Weights of a small masked spectrogram model.
Model: 1.01M parameters, log mel input, arch densenet, norm batchnorm, activation mish, depths [6, 6, 6, 6].
Rows from block 20, named by matrix and row number. Rows with one number belong to one channel. Each number is 500 + 40 x the weight over its row's rms, rounded and kept within 0 to 999. All counts start at 0. Numbers have three digits each. After the name is the row's rms in percent of the matrix's.
# conv1: bottleneck pointwise conv (model.blocks.23.conv1.weight, 96x176x1x1), inputs 0-87
# conv2: growth 3x3 conv (model.blocks.23.conv2.weight, 24x96x3x3, transposed), outputs 0-7, a 3x3 kernel for each
conv1.5 106:479475541442471474478499466492498489477547475557506520442402519490397507481476536444470466490508479420508523584480563555482418535494609508470477483507430567482516487519512456516511460450498497495435486513493475471470447545526510448478480479559491466513470475552452
conv1.6 136:511466481481428432408504471462510517486485481509505505485513490505515493374409488508382475387443494480495502485428497493415478495501471497494392440504504496396525505487483404494499555501506448496460431491501502507407506492495500503505493424494484432495497397482422
conv1.7 090:442552449531484498490494530491463485430488500566511499462446503524501494492486510676501616504443494589471464550503458488490489541501514514467505491505562486493501506517530484489496493489499486474463471533514494563494481474457530538477505465543486476490407494464470
conv1.8 088:526467500576519520561469488557555525475484520480472460493492467494521542550529465481529523567497466477499478504536511547561507471496530473569568536464457393544423548539487557483463470503466561488480496533466545461539493434409471541516456542505505522463503555504539
conv1.9 115:549477495539504501501494549523467441518523535481495509505514526524519502482506490523501409515467481491539460555436541439481441493513445498455507484493558445494459492545496485511504477498501527541498503384504407472492475495485496542500486454477534503521519498481492
conv1.10 095:485522387476509536504496454493541581553454524519471485493530481384452542505553493517503659518524499497569540464492593501508489514557512480408507506486508484502493521482554500566506503492503565491503495561585520531506506594478504551482495493461403487500481503574498
conv1.11 096:504447555552502494517477533493546453433495506469479464497460462428533471514485472469501432505528474474446456401577457469517536450483527478552504501470522466507472546476469534459474504517466503497531506532477489508516495459464478525524452530443424501454488501572565
conv1.12 098:559475576500491492496501542496553455409560532515529514515507518485597430493492517479497449513493483456469500515531446566506567527473510535549508495530456424492473506539452499501527502528510493514497498496529380401513506487466495571494489484396550498510471510511518
conv1.13 098:552459534463502521488486449486534507559486521598495494514558501502471473486531498513492485497500466418499556539507440541501521537489432498424511487495475511492541441537501483510520499489492430461456508478558467401488424547561477594472490494492480479503455495555503
conv1.14 091:504454517492545524548445464519509489469488494512450450483479457525498469542533486543545454535480442505553526523517553527551492468503504458537533531456484483541390550439495515472443404464442480443522517475470496491531469444484451463441468530508516541460523554471552
conv1.15 086:480487439494491491504432463471483532504454476498439392436520410482531498497489441547490463492517455479434485418520440488509501444514456450383503493455515519491447474493515500485455462496441491442528490502506513532491459480517451478458462514569449492425483492527531
conv1.16 113:523496569536499492489490458514575573436510454530480499458528511553486552512507531552500513509502503584514478459478539503493476504517571489638477501502502426499464535543527505504480481521480577487448488552527495462499557467485502510487482512531420490507474491568523
conv1.17 110:497496447453499500522489538499524566562460524444475477515568464483516449514510450494505540524520516472486461488516481458536463476442487473396527511472516521511507469518529525516490523502495512516489496516503448467510530545488486561533496500500526509481544515534518
conv1.18 092:522494517555533519498504488538493595512526444524496494503458499391450448504502494474492507476475508521461441591517578334471517499526614501534475535486513446506486481459505486510472503517510473525535468532511558464504499486488521476522492530558446538491498492507507
conv1.19 110:489549519414505497478519448495490433429525530512508518549513522428479476506492520483493534471506514488447485474515502529479563487493539527539470513516533489480536497491487482458526585564528536525563481512522598511508566490459515566523482497420472516495422485555508
conv1.20 083:519465346514489489509480599515474494441514482515497497425505473541520487502484435491506464532452484502464380491483420486502499485545449487434524499478514483496471571597511519519506540448502534529438476453557468516501485507459491507554437479501476480471520505570511
conv1.21 088:548470474460497495503471554490534434494485463536480459487502452518572489514495490540500469496530467485520502448581504471516563499512448467499516500479605506507450508493518532480469441512465453442542498521462405514504472442479475525405480559486497484482437508552589
conv1.22 102:517469470511497489491436499485486485525451483537396402510491400518508456489491432532491519486461432498517532480513498502496529456480389405454492491400525489494454480475502489484414479494418455444525492493532497517493468508495416495453420511506521492415500491524525
conv1.23 111:480535548474504509514492454514474494498419459478501482507577507543501492511520495504513463521477494502472534524478437472512499486505522497554510499500496511509500474532483547519472514479497484460502498489480496488508473526526483545482515510422603515495535507481507
conv1.24 076:429540510474457464448553449476472542457526520461572570488456535475511497443450505502443453460515557485500487501465470509446461513462591554506449459552477465451586514466454462523563552490596502558474456474497553508447527472506534456588499454486494453538502458495435
conv1.25 091:446485514458455465433516437477453503475467531521511515482506505483522510412454500507417517433416521519525523500418518482415482488474471503493424455518476454423585512413491407496505565508529469491453449499542525484439540482503509468514517397539488450505498438459399
conv1.26 095:404513543490463468452512494488430522557512534509533527514441529514473592461464514485459487453483507490517544543479432542447445514528521523513449473516419441454549516521493466481522538443523514510464476506519507482462530467462503504507492454480556464514572462475445
conv1.27 093:441500494478507501486506525493472477560444498539490484495516481521469465494498492462499426479520506501471550569464434443481460490519548476412483493486553606491482512450525466383484501452503406488501538485474576536483500448611493482506539470532470502490445488503491
conv1.28 101:505490475490414430407509512450529538501498512503513516491481502512524503393440495499393508436485495462510491496420561521417472501520472505475413431505500491407567515503485397515506579480509495496464425523529509502421556511479510526512491399531457407504466420527411
conv1.29 094:527548566520487496476544452477505511489495486548555532538553537471509514477483592491474497473529578505517544545507489486478516552461605539507472494581517527475571487443493491513514515538558546481499511489478551508492476502533578492451632490488523491556536483535480
conv1.30 080:487522515456489509477517419484485516438458508520523522506635487448612497466490493531477526465531553516551436446474502472464473478494428500461474492528463522483550530438465461510500554510534466491472511500503551543495489481565525475523564468512482495520519476459476
conv1.31 089:487541430516511530495499494510536445527484413487492498463545487461511480486501508449490542490539498530472502492470540511493457501455486480424494509503420497495481532358499456474486450515492477483475530480511535531494446519548498412481515467510436527490571504539457
conv1.32 087:443527498498480490456519426488452517502462515537518518479488504471488479446464521484448529459500532535529528516455501464458475506476510511474459492526452493454565514325508419504515524485527456491492491517534487518446519474520532429475540437529499475518484468470423
conv1.33 091:551545466433480493516484527506507430491530464480496508457564510438505516494478460529473474498563444486491482486522467417504497496418444508486523495503468506489484501592488509495512475526477614498473516551497493466483456504389497612496415499503475474481523495526499
conv1.34 109:458458570596502495496501474501508569454512528505494502508416499473497438500491508489500488484517498587520508519523545515487515484475518498538482502501527446489496480381472478497499499468509426512519488512501429507500520459604491359530505499537533501499551485463500
conv1.35 112:498564467466479486470504535463506525486528511503510519544504514531558514461464525551451525477531500522468502503472486499470474514504490506514473485517481516458529514494499459481520484478519554499517516452496551540465481478486517450486509480472483476518501470530455
conv1.36 119:547514509537499482505502529501492433467485485472502508502523498500461480501484465497502466489504491476398474460491487410496544470568530509580502490490482496494429471507467511513508523532502567549473509600464496491497504483522486511562463495442398503485467495475519
conv1.37 102:485478465470430441431493507437505527493489497462506504490512494502519470407432491492407475438434493438501493488421523513421473486504436506474434438497511420419548494493474441490500583473505463499458399534501489474433542511444496538509489414487476419489474425530416
conv1.38 112:475493548516505514515510450520492493499513564527518523423479514502442574516531538515519449543515512543498509561501500460519578569553534526487523509518463533510487552582581512565535474493522587511556491570540503502502543497498541473467507493576453491528409509474512
conv1.39 094:445531516502482491481542519489462508510534495535588579503444573476497548491482578525488498495502531470516516532527503465490541567535567594506489492614542529491553518503477503545577506504585518493509496509494512508491493528505597512462512511506526475578533494527518
conv1.40 106:520508490420475484497484509470519477488560515566505503496481503495552456497481522428500475504577470525504487447510473450506442528520490498512514486510573513499480503490507489557500484507486510498477515464539556511484458512505494441506475484493516470488565496517490
conv1.41 090:519493561405500521482493468487479594405443498504508483508513500474505501493520537469513437492528502571517470550457471514471461534512503495557480492516493615489489547428529483473466453476478523445449539568577566554496452480575503492432533496477452498500478489462493
conv1.42 097:510511490494500486496421509487462493461487489503421404517442391499496503493485441547489503490483404475519512472507482518495536439512457427528496504414510468504445494483451500501411463476394496451516486495486511495493470473477413466443384519490512496401502497498535
conv1.43 090:355537489564483485474499577474507499506534511476519520483427511496565549483463535490470506472526498531484504485523525501491455535482567518454485487523416461485529464495519485506523484436510501491478503540489478505478469517430523463481489488518468466509528478512470
conv1.44 106:519574498486496501517501475498551465473492491481467483488506465448515525500507468521501553512520504483554490412475545536509520462555561477552507497470469409507461469492480505495479471550495539515464505507491447470509471483496498419511491496532468502486490507434477
conv1.45 115:490490525516504506510401422497482489515459491506396384495524383504498494504502444500503495502478404507529503492489503502506490444492477400509503503410490497501442508464479496489393466481377474422505491467507510505496464500486422446441415506522514498399519503479517
conv1.46 123:473574485509507499517506506498473506527533493500490493515365470441455500514498472551508534514504472472502501488498522549513571514518549481499525513472516322514498492493470518485499512544496506496495493556482522529520483521499462512526469516527466509486519509513513
conv1.47 093:529497528513508514471508521487502448485464444524495495515660501546504514487501537496489495453485529481557535514462469492460473486496415499492459507520527495480555497532520510519489559516501460483489491486491510486499483513550520492482561479503490511499479474515479
conv1.48 094:498535492480501501486501564537433500458472546459488495495484486495469494475496455515499444490538484553518447497470474483485428478420463494486517482476383356485505512489479488487498509474519505511484519432557508524470520445480487447534465470492442509492520492506455
conv1.49 106:454473496511515524514497389511467473481359510550475466493557436539552481507523431555517520508451487534477483489506437546518510459477440463526518514456497509520471522430455506505451477459497474464534522450504517493503475495485477512488478518493506522456459516503508
conv1.50 093:615479439489479466522479533511556473464548485426501500502469491492521487508480456507483458517566480444466465497518420468531535489442553485428533496478628460496435543615495541537502463536488573509471492566477415441487464514489473524530462510458480473482488494530508
conv1.51 120:447523442460506530515478471514473467514426471497458460437515456512424470509548447542510546535489487524470568557463546414516442487510478461447533505461482442513459462483529517488464465479491498452551518449553423536503459551516486517452505487510466511462496509529484
conv1.52 086:518553481526520521521484528514461517498560462486476484453396488569478537515544524515524492531507446526519503550441630543515477524522595496558530507486507528525451541521502495508497465415447522474492537452542499481494545473495476431474461497571483496496499514528491
conv1.53 085:575493487425480492516481430532573492487527497508497496486494510473462529508498488463479497548554470451518554505504519488533518504588511493531535489500486487489493573735491558446496475484487585505487489567465481466489457485444483564480451518544527467497477508542508
conv1.54 115:519493442469523510503494475509462419523487520384487492504527484494500421500482463521503520488467497509485470542522490487500474458460435481514490529491563452512436429405492516543485497511500428514503510472443463457509485534494491527530494535465511528475541507531505
conv1.55 089:531496445516510532477523587502583552384479503586511499514620487555572440489500514479499467444499516533503457449521574434470517489541399495505454523512421560492538452483522477505495529552506459500494537551484566523504468507554524558510547504551480522498534489564494
conv1.56 096:491492523509474467462496579451544570465510488505525510499497517530577520462439529531448455448540492522500428485517455579456477528482504522475447484532558515458525546478498427520518500515514538484479458548556504520463487451478519562477490468501493473516510466494463
conv1.57 127:492487522544507508497515377508547497473484452514496493519534516482458581502511504443504457511532483447474507576490569495505461504492442502446507503499473511496511376454475479449500478512498495485480514503543548487498479451539485482484500489510537510510544495511510
conv1.58 075:510476495496508500502474572519447551549542520518471468564348492488512465511510484499521469529480458461519485491520519499521515520533520484418517505470526393513512518522492541510490511505456493494547520465493525527500512518471448557512451533472562501497482502515530
conv1.59 098:378534481466496513501495534498436479435507471541506498474410504472502464487512537505492541524485486531469544538458537537491442535394501504529512490505468491490471471399488473556499428458501577469454502434559522498497427481460512497479499459441484499493481494483451
conv1.60 093:437435507500507484487491447489500532515486502500508501483428499507493460493480487515484531485445537470508499522479530531478475489601586497369472493479568602491450549546481480545501514414530480532463467502494546551482504489575486574545512478496488497500512497487482
conv1.61 097:571483522478513512502495417515476428469504542398500503530426504399466477497487484511508473502474493505556541576507464472497516481482514494557494523488556534496491484519485490479490497469498508512494505512477577432501485504553484456526496497464527502500548508516526
conv1.62 108:469519502495510518511493340504412545537510470554487492499514481501390456489534510496488549508433475465556555620473490535492446512494479487499509498488491494500484380478505471489510476447504436473472504443442550447492426568525482550465520483512519516506509505461477
conv1.63 099:544436547543521517525482434515550457456487525469459461531524465476480439539511478492527500514457508508539482453542507521528522445437497460511527525458428451531444498403496518508462498516482449511508513506492485470530493497452468523540491525539526524464501526529524
conv1.64 096:579436539408526517499500433506569406547515461534498488515508494477518457513495519433502465467484494524528536486519540323502540486525436489477481525491631468503477437478510455469477456604484473484511530537498480463512460453553497537460508479537492520500444499542517
conv1.65 099:476505522566490479479526557475533546479568547551556555507463513504516523491478496520482477494534547479473449488530508466481551517516511550508484493525534535482544540551450503513571554531561478579514483535484574509486545484522535560552479508499491479526526492546526
conv1.66 119:518484553402511501508514342493500499449449480457515492541493471418561533511520509502515523502514515510536414462494581488499521468533566490513506499506585546508469514487489521511478494456506529501497513572570505529508477410519498503500519496527468509496425514532520
conv1.67 090:518478526497483495519493529517533519483531508477496499485483504546477516517506529483500473558560485495481519448523509593536543521551600494517550485505455475499500545605536562521499539467490546504508498546547376505492546480435499559502486524502473475507434517578515
conv1.68 091:548490535497473489452542538471520491497468503559543524504520531463537454466461587497474490452523591518516510518490550434463496535506461538479455485575463521469584507449559465509507532539551503469480488514518478528473529509523602526451624467512480472554510463523460
conv1.69 100:487489553527483493471493449475545445503505473511513511494563512499478581464488518451460436462487488470491469467478432531468472500529554502512475478516562537466502509510494457552507536466507475501462493490502462485482471539532486542496506457421545472507543476494480
conv1.70 103:493510516552498523504494558497468496480490448517487494415508488567410486498536533519517438529486471530547495530456562520507468520490538495426516471494473510498516542449494464534470451463473486459533532446526468447497490492474488465446507480587494501493499501509475
conv1.71 101:473492486521561549548480505552467557502480534502469475561429466494522491561573460548566554537479489511479494523504534524552508478496519469456538552461540513571460505431499547514477516466473492498538525502522634518539524548504471443549472530482508557471547556483514
conv1.72 078:476470472513553526581444486535510500499479502453446434514471434514519516580540445524551528570475443448512490481551473531574519457511503444480570564439522435565386492518481548510444425483445518453502524514472561455559435489435455502462441556510511550443489571495556
conv1.73 098:466511513462516516492501459515446463541500522494494492496469509453502547513509517590519554482462495545480544476510479569485551512470600505600487508499598471502510548384488505547489544547500562481559502555514544506531529426498491494505495514486509533484450506553522
conv1.74 101:561457457487506499499502543496444465369476481523494491445511468565510366479470494552488501492467498529556458449490558483495511481455472487430467524487567468504417538449500455462481439515506440495453487512517410438483429544511509463511503469559485501487520495515459
conv1.75 104:494538502541488482490415508472497501496520499506394415521516386510541451492486416537495493483518430479528490481533474516499529455514441409490495492417487511492462448462442502498431466510415487461537493482407515479495472469496434488459425530487518494433537492472530
conv1.76 106:521562419469502505498496397492457483537505480479490487552431477448481494510512459522519585482532485487492544502481486519497555505525600487375498482473486551501521471561493511537506482493511429489499535518503511534496465509573477450509494510489483507490488494444499
conv1.77 120:511531475527520508511500494536413568512508454454499499506431490535356442510532488559504490521471483503482564559466551428496527516463581499504508506493572380505485499492503546560491530482499522484530478519542549532498494540505485444494482519449508531502494499476517
conv1.78 106:493501601494486492498495453487449492447494467556509499458536543533336513502513543516496370502493484464513498543455506565484446501539564511610491482513499384491506537537489485456470493498484557471500480514494425478499478496422496515472508468485518480521549498432490
conv1.79 090:476520421475488502497487505488532436546488507518495485539534502420459494491491496491503554490548483443466552542510444451502439501468548494493511489504560429502484517479446499614483524506511496482448508471555473523509465436478477564521505468382587496497487510502490
conv1.80 100:423496477469497495478510470497485456528474477593523503494514508453520529469467495496494593460464524517475537443495422466473532491598500508530464507516557509483484523471485456563492537521521512511463509479554468462481458432565500486532519463462567499502509477419475
conv1.81 100:552446432486527532493499532497465400514505467494495503459560499526400447507520511516510503486412506492449442536478440477492480486528367507575479523507508384516496438537521499480490545512496452502485498483506390444498510501492517506482522508482469535503453503540475
conv1.82 106:528527559520489508489494384523523512532518445507490507506570497525514577493514485484487449503542471487510535493473534521494479508563533493457505488501487473482529447466486511456501521540487488494497502434494496572492472563532478448510468520492511499509479476472499
conv1.83 105:534500535502502497498485402479556539465534472480480497509497482391515416507484484480513491512496479489486505480489583519506493492502592480393501499471521497497506454429477468467499496518502392502475512442489376541512503510528482503507480473521505502488484506567504
conv1.84 081:507512499481525536479486543489479496532465444614480479487567488517457469489523540481501517468488482539514569556463544354482508527472434480520483511499600556502478453432514434467470451520476459452478555513504565491502397536613496494421537460459519513509491488482491
conv2.5 103:479475493479497480492486502530493543439462456511489509470456484521508519520447511479561470560533558500528484508574502429481433504511495551466505601610572513571533505568525534515495539572483501417558563572527489530481
conv2.6 108:464476460424458414369363376498490491469487456426417421461466472492495514479506488522544505515539520477485468482476485552520536495489484526557526495522491481520490487479490464481483496521497492466522501509498531549508
conv2.7 101:515525527497508518497489488486484483496534542461455460505555512521569541507618523503495507507478488508464489524489505519485507513459508451373443472453507480439528496328492518382528476343505575635537488482522512422516
conv2.8 073:486502499494451520545578572476541480502496520531589539465488472447468460479423481511447512461472441520487517489487472411456437511545512501490476463467466473494472461529508504510500473551504568687522517426535489456509
conv2.9 096:506494481567505452515496480507524518562522463513504452477456538531456569529425510496532516357517643424455506437504492531562492537547498495479451492488491529532523495526532489512515505518488484409528475507439472533422
conv2.10 135:511525491508541489493520476488516496477537466499539482481490499501546529497560533493475512498458533512445534492468487463421482533600522505518523502518513492461491504480487516434510504396480517616480504424509512393530
conv2.11 065:492491507455470494505533520472503467501535513465505472476485465405447417427398431498517504473489426441438440517534507463527467488501516526504519410406408509583495486559493413499470423459497509538491474483571475506552
conv2.12 097:502508526471470482507497505499494515435440464479480495526524510482436425484426444477484478561520551565578557545575541511522534490470497450411469369348387501568477511410506435449488483456472438396424440469438484565470
conv2.13 092:504513525463492510494483519515510527472462499486483526473407473523540519493483513494536498528551454519538498480505475478504465518540516446409484514473458540529541536487481586519510508388469457342485514467541490517487
conv2.14 083:489484497493453521614702643499526500498468512543611540481487482504490501518454508472460476462467451482459487450462448487500489558577549541540527505511511469463464498533518537524528508576516527599534492444535427368434
conv2.15 087:499497512482518510525547527487489491476522495481514481479466442448452449466522457504525504461508453402422411482483486470479478556573554518560521430484447456557461548562514524571483477505491524565537546571560470473493
conv2.16 112:516526503530536500484520478495536502533530476502530485473571483478520486475431491468462491451455504510476531434438456532476525533534528510463490486459491510491513459579533465544542479613504537598507507472494514431539
conv2.17 081:532513505518467482539520545499516499481469463480488490585502497480389500512444493499467522475545529475506504469470501494515497544532522561580540496447494504413458523480588461451513500433539513563529504517507438474443
conv2.18 100:479490497488507513460474489500495481546559543485498497482488458491465460528513501510511512475439474510503489533516490535523509512513508544521510448453449524485514463571498466508535460529490520580496537543535529538522
conv2.19 114:474485477464508472485489472514480528553554504494483490475548498403497412435492462492530516525492582443477480512504508498521444520518501538537535496469464460485488466547489427621454457568506454504480499536526483486519
conv2.20 104:505521516495503476494492491494503518448525464496494484485500485451504497503478482517518505504512503467455431497459510474521518524513499533462548487425451470588468494501470532489446494519443524568492432472406438450479
conv2.21 079:493490499480464489544597548493506481525513515517589522469459437473497490493497522516519502453491442450420444456471458455480462568607551506527503505517527480501467469492492487504489447537539420478455527515559527524538
conv2.22 080:522526515533549522510537511512529499564596547472497452499471489501506528496546519481518496417499437355338348445432429522534532606604585527557519482505482468489475481460484490474519540451527473511517446440483434427486
conv2.23 116:518535522527500516489504509488526475500503475480448460521433502535515558541289506485444496473557496523545517467458485485496519498451502457510526514528535530481512478408498505553537484437486537560528502498498470496469
conv2.24 078:468465465434434436462442456508487502451457438441424447462463462456456459457457462510533508554483547568575566489501497510480493436440437485494492473512482489513484502484483476473490506489484483417504520577521541601510
conv2.25 071:475490471410446412407399417492478485488503479400371419478485491510482529491501503500524496510501493523546503497499493597507559475485476509540491447489459524548521488459470475515509498481476482443498524540516570616545
conv2.26 091:479489482443482463463464474509492499447475463435423430510505502503476511513479507474506485574530536480461444554592530468498489510523503504533542475519479526547508477488522506507529484442511448276441547579549501521511
conv2.27 109:490478486500500489493494498507478514464495495491496511540510507501512523480531482529516512486495480451453443490520512514496502507520486514562515512536522509493486492461517382457521406360511507474517484518508489521494
conv2.28 094:474472464413431390381376379509495512436458444411406398471482481484500489479504477525553511562526555493499478476477478493499485487502484499527485482501476469517487496483484484513489514512497462451473487509478500502500
conv2.29 083:513504502447448443490476496543503526492515474485457496515523505494490511529466515478495479538480555597617619532574539590519557437440453523552532521562530522491489537488505462524513499503490460337487504519486552619515
conv2.30 087:500500491475483477490453485494491490506521508495452510501440503519469520516469524480492483482453480577643583458479468634525570446446447500482512467450472534465541476481487401514529492475495503489500492479490560607490
conv2.31 102:466491498481493526476513509480476478526516540500545545494457468486468456431562445504486495496484461529542504518512493576520508449468465462474480481500476496486471444512491431599552457605524535551476535495559604518540
conv2.32 082:496503490461491443459433442499490494504523493441369438514546547522469544482496492471526481492508518465501483539585558609478570500514487496508504494531508497517506507499521479538532490474506495460542460484483638674616
conv2.33 150:495500496516510504470478465478479491483498483476488474531511511453430430508527521479490482503511502487483489498508505368403384511524512487485479566590554455459460502482503492468480473508494516488516514506501571560566
conv2.34 135:523533524531547544451422462503515491493496495402357407510434498542423534511426516492504499494518474490526491472464463476436482472433467497516515464477431502541492497509476548441539490513487517519482459485471555617532
conv2.35 092:515517478541530413504462465471471491539538447506459475459444536502485520528499508492545518413478720469516553489529552544531486492507450497496474532532519506549504479492530481544483545500524440452458529539435499480437
conv2.36 122:502485487531496459499479478484487506535521460488435442467490510416461408470512437503509519460511514431443467469494487489504509514491495502631504540553556536465500387460516416411474396418479503490496449500462485483479
conv2.37 083:483474473416434411404393398510499505429443427419410424471432464476476460442434432499523501562567518495511470463466465497504489495500501505544506450476447452513466486480488473496495509493506517480519512524509541558540
conv2.38 080:506496517490462496509496513517509528492474501527517529523590542462563529498590531473489461522491511542535541589595572450446469495486487459427418520587486540562555488532502578489534497475485488469496532546513479405454
conv2.39 088:523515524451438449498482499544511546444473451481453489504524500482485495511480509506533505569493568592598602543580532517476496445464460459433481514536531513512506515490506514508512531495498461374478526586506502555476
conv2.40 125:511499523492483485527523512520515536453450460523519495496592515504512512487488489462495469536551550502476496471521477481509485498490493479527457447450442516566519501352518502426514469482481506426592514516512498467515
conv2.41 114:471508484506519519463485470473511482494518508484490482525535530532543546482553529498475508489483467506505487479494489506486480485472458510509512519565534485553508485449483536479521555504500548532503497485518534487536
conv2.42 079:498525502525564530531583536472514471538597524481526474444432448484515494465463464478476483426471438410383399435429431521544520564583557521530527511508492491511493474484463492480454476430464530562552470475511449428509
conv2.43 109:509500496492509484527518516524473523459462446489469478521589510506497493496549482482489484569534598467468494532600568467468460505521511500607414441419455483392471482484512483475475487527502443366522537581521510485499
conv2.44 094:508534478518516495461516477468527480542542516459505465467463527399405418485477465516442505453482500507453490525440522540443512476460480497574457398404424495438492492595488453441439518572456489656498488481495533490535
conv2.45 098:512530525539536568553601565492533494525532533491523487480470487510483506487463481450479465426499436428433432434427428481485483531543540539559525487487476485497475505516512493460521506508516569621577479476519451432491
conv2.46 125:484487488481503498498538521502502495499546493512559516480555460470567475489485460536488528493446468500413464481424477518580517472526493497634439415363391547489539491356490479505497455494471500580504545458551483407480
conv2.47 119:503518505461472465499485502515525516510525502508494524503528503513548520517492519481479472507492503541562527481488477615581570498475507515493517459413456515491498517575497426548517522453438524511530390347392575583507
conv2.48 094:516525488566548470478441448490498515543512419473447459472462491450456474489570526513500520429499557482503517441431496510505483541520486490523432438470435492495487533481524486461513484492519496535514447543452450468459
conv2.49 103:500497507501492493520561517480501481572581569476530468464538487517521528463510498464418473462606514451470456455421462482449500545512537462423444489541511502629507512387465529633496476410497505569523391445432547569595
conv2.50 095:492485488489470479512507511526521532473484481543554544513496497389407403499524496498516489514513501444423446512522507457515499514568513494494523498519492454494472510550512400419411448531468459418490584574580447457459
conv2.51 100:492510490505514537535574533500527488512515506498542503515472535525487515541640560498482494531589528494500484446399460461426462519516540503498498472510478482455498517556506558550534531496532506692505466484463419329457
conv2.52 097:475502480481480505525585529536586524474503495558615538524542521507527558496453524521485503507491464510431493481464471510562530503518506460577450581587595518495541507688479532450497478576455488592465461514528479350539
conv2.53 106:485492490515505505472489479499511498456473462551569546526472521479478505503431492499516495515520510496443483514520500400455425525564521529573539527554511484527475513489476523522504518604498456427470578566550517505528
conv2.54 095:516492498521495518479461485493483472547524548421422427554499495516519474490493475510486494460475459465501465510451482584508571459430460488402481481416490519447522522436490484386491529477533526596497510504488490560467
conv2.55 114:512513510473490470488465488544543538508526506499479506495499492482490503478518520499512492496483502511527506496503489588531535469473468450442445371364383513537495483527479360524476444557479401404428493495481525580494
conv2.56 077:508526514447493461467463477509513541448491462452419476534528514469504486487518525475485477608499568520509474485537495498532495495519473504332485479524467449585486506456468548541474508513487477374397456526449511494496
conv2.57 097:502483499515485509491459492506503511535496514483442478440439491492514494464445486536543531473504493499549516490495492466453464532480515500463471544426477503459519640469521619443493599527507526607503454461493503529529
conv2.58 114:504497503509480494512498504471510476515552507482488458523406503530526554514394492527524528461479484486480501425501462483605486533562526511279486509433495545585527515479489476549526517419523548560503512481493422437492
conv2.59 102:506526488505520472499537489509520516454473438500518498430556493523557535497583514472462485526533568516489527508520544445436445520527487511411559469456477485535496494420478543441465512497486461532444530544496523556484
conv2.60 116:488485488498524494517519527509499504504516506501517507480572492474469474503566480481497491503497495460398451541551533488468522471514464511553509527585542461492468472507513538494481513548493560549579521511527467442439
conv2.61 104:506542525489563530448417468492523480496622521449405434471417467449523452486436507525491536503469443548557505493425485504556555508506500490481551535469530478586499524549492513463520546452481561599461496474501441464485
conv2.62 113:511518503523509511492508515497504487509512510453444477508444474537568523492504483506541508440493462495556504473434463540523525477501516525667545523611523508405510439537490352552520422505485520570540499442466502561497
conv2.63 087:488484489513456502563597564483503484548487538490520475514489505480450476461412456482494496465503466480522501456478471453412460523490511508562492427468444496497489519493512472435491508470473580642613396397454464506496
conv2.64 096:460448463508481500510523519490475495543511530537557540511450485502487489502437496491512492469463455492483491525514510568547542470527481461477423533544572502499513447564501472508535563583533389330411507452524454496492
conv2.65 096:492472487456448445507492513578546575433493430482473493485502487428419431479412477497548517565492582505503521555619546462444457508531504533488512479498481489491485511504516460427455488463506484348505454573441488521458
conv2.66 112:480501477497502506510559513475528480478500503479538486497494506535462531521471479493436514502466483520467514437433452498484526519537528479652478522536540480499463537460514422482490489478491589635508417374440483398521
conv2.67 095:497481501477464485519552523518510523461450456530596544499593483454475425498596544470501465546528525494420485521572534448507457529530484496444485477476472473499477438493503543492496433536510412357437542590557519416534
conv2.68 081:505502503443444435480450478514495510491512489448403463507510514510489531526501532478504476523483544598639613535584535605532566478481479453390449453456476512515507508490500495567542546525503472360475478520443529600489
conv2.69 101:514496515487505472489373504500469496476482430512426495490446499489486494534536549498547496502531545505547505442494458490517497504487485483495491525514497463546483503459506463445478500524491502377507484526435489614394
conv2.70 104:520499508503510521468458487526477498459478468483470484531439505560571573511436522499535494501543487506597498490484487469527454523540523509566486474520491494461485523636507502471489513669509487517517487486471444482400
conv2.71 080:498498504501429512591642598513550514517452519568636566527532520506467493521508497485435486487479482526464518485479493511553524525555528538528508512511512473425468526438492498449487510416480521667501513387546457392472
conv2.72 075:493494505498443510595629622485520497509473508550589548474461471472476452483477468484460489459456466507489512436443439456487458516544506512526512503499490473471472487486487488467469464452449561648561513452533437414449
conv2.73 106:482536490474513510447456465465555458499565513450447452484521497477568499470542515522466544505462506537464526492392486459459452527504507505525539479490488518517520495429507492492493489485478534693477513489495535395513
conv2.74 096:508500510503499497516522522505475507516513532455467457478488454512451477466490444493507465494528454476500460450468467683539661490526505507611436480451458507508514443514451424545469467572454533449555490474513523596484
conv2.75 078:520521519497523514501518516471477457497552505443440442516461502493506492484450486467490479452527459388428388492489479453495464544553546483530503458435444487455485499491484462411449427452505494547504511508532498503538
conv2.76 111:481487480482511509478484498531528528445487482465457489513478512505479506507477463536474530514488470519485468513474501501526501475476477471510471555567554507480529507338536448586481524392481454578435497493471507438507
conv2.77 116:508511484484499494496489500506521485506539505479467467513444471526518467547524476531454554490464460524543506466423463511531540481470495544740545448475472494490499490501493535509491514466486522693482530540486430433427
conv2.78 117:500522508502508502475488485521541537493472491530476500461411473511369483528300520485485487501528487504537498519562514473508479547500521467527520494451502536540500528485528542578502507585498480450491512574526494524465
conv2.79 115:492509525447513516493529523534522522485533497466472474481471485471475485458401514502440507525493503517456487472520479469481476519539519521455579424443409533541495506272507527476518512317521516555498477503510499452528
conv2.80 099:503516499471523490488484507518510495515528520474427483516447501490447523493512505466459483495510492478413440485514490643435596513518492499419545484493435511495437474498445466557526464296478521414517490532502530486501
conv2.81 115:520518515503475487508496514512509506546534534489483498494503485494513498529472491470465463473477479535561541497484479581546545496504495472421466475464488498484531423532494354639553376536476589636579444415432536555483
conv2.82 103:521483499521498490489412470503462502546501465475406448509510540449421455522494501503544509455484479512539522439505484495513496458430453547549537453428461512487504531297551475488460501542494567479566484526469415590416
conv2.83 099:504494492532506500513498512505490496490488465486453466476506483500470509477530470502535522458474501470526514457437463534555548525492496575591552475493486465462506538559502506499536499589493530547536408429444478482521
conv2.84 095:489494490537512510496509495476473478546543543494502484453420456540530554537484523505501519450489475475488479508512496567526537481498451472500493454477487478468433542457482473625561484539500454439463508486546514542542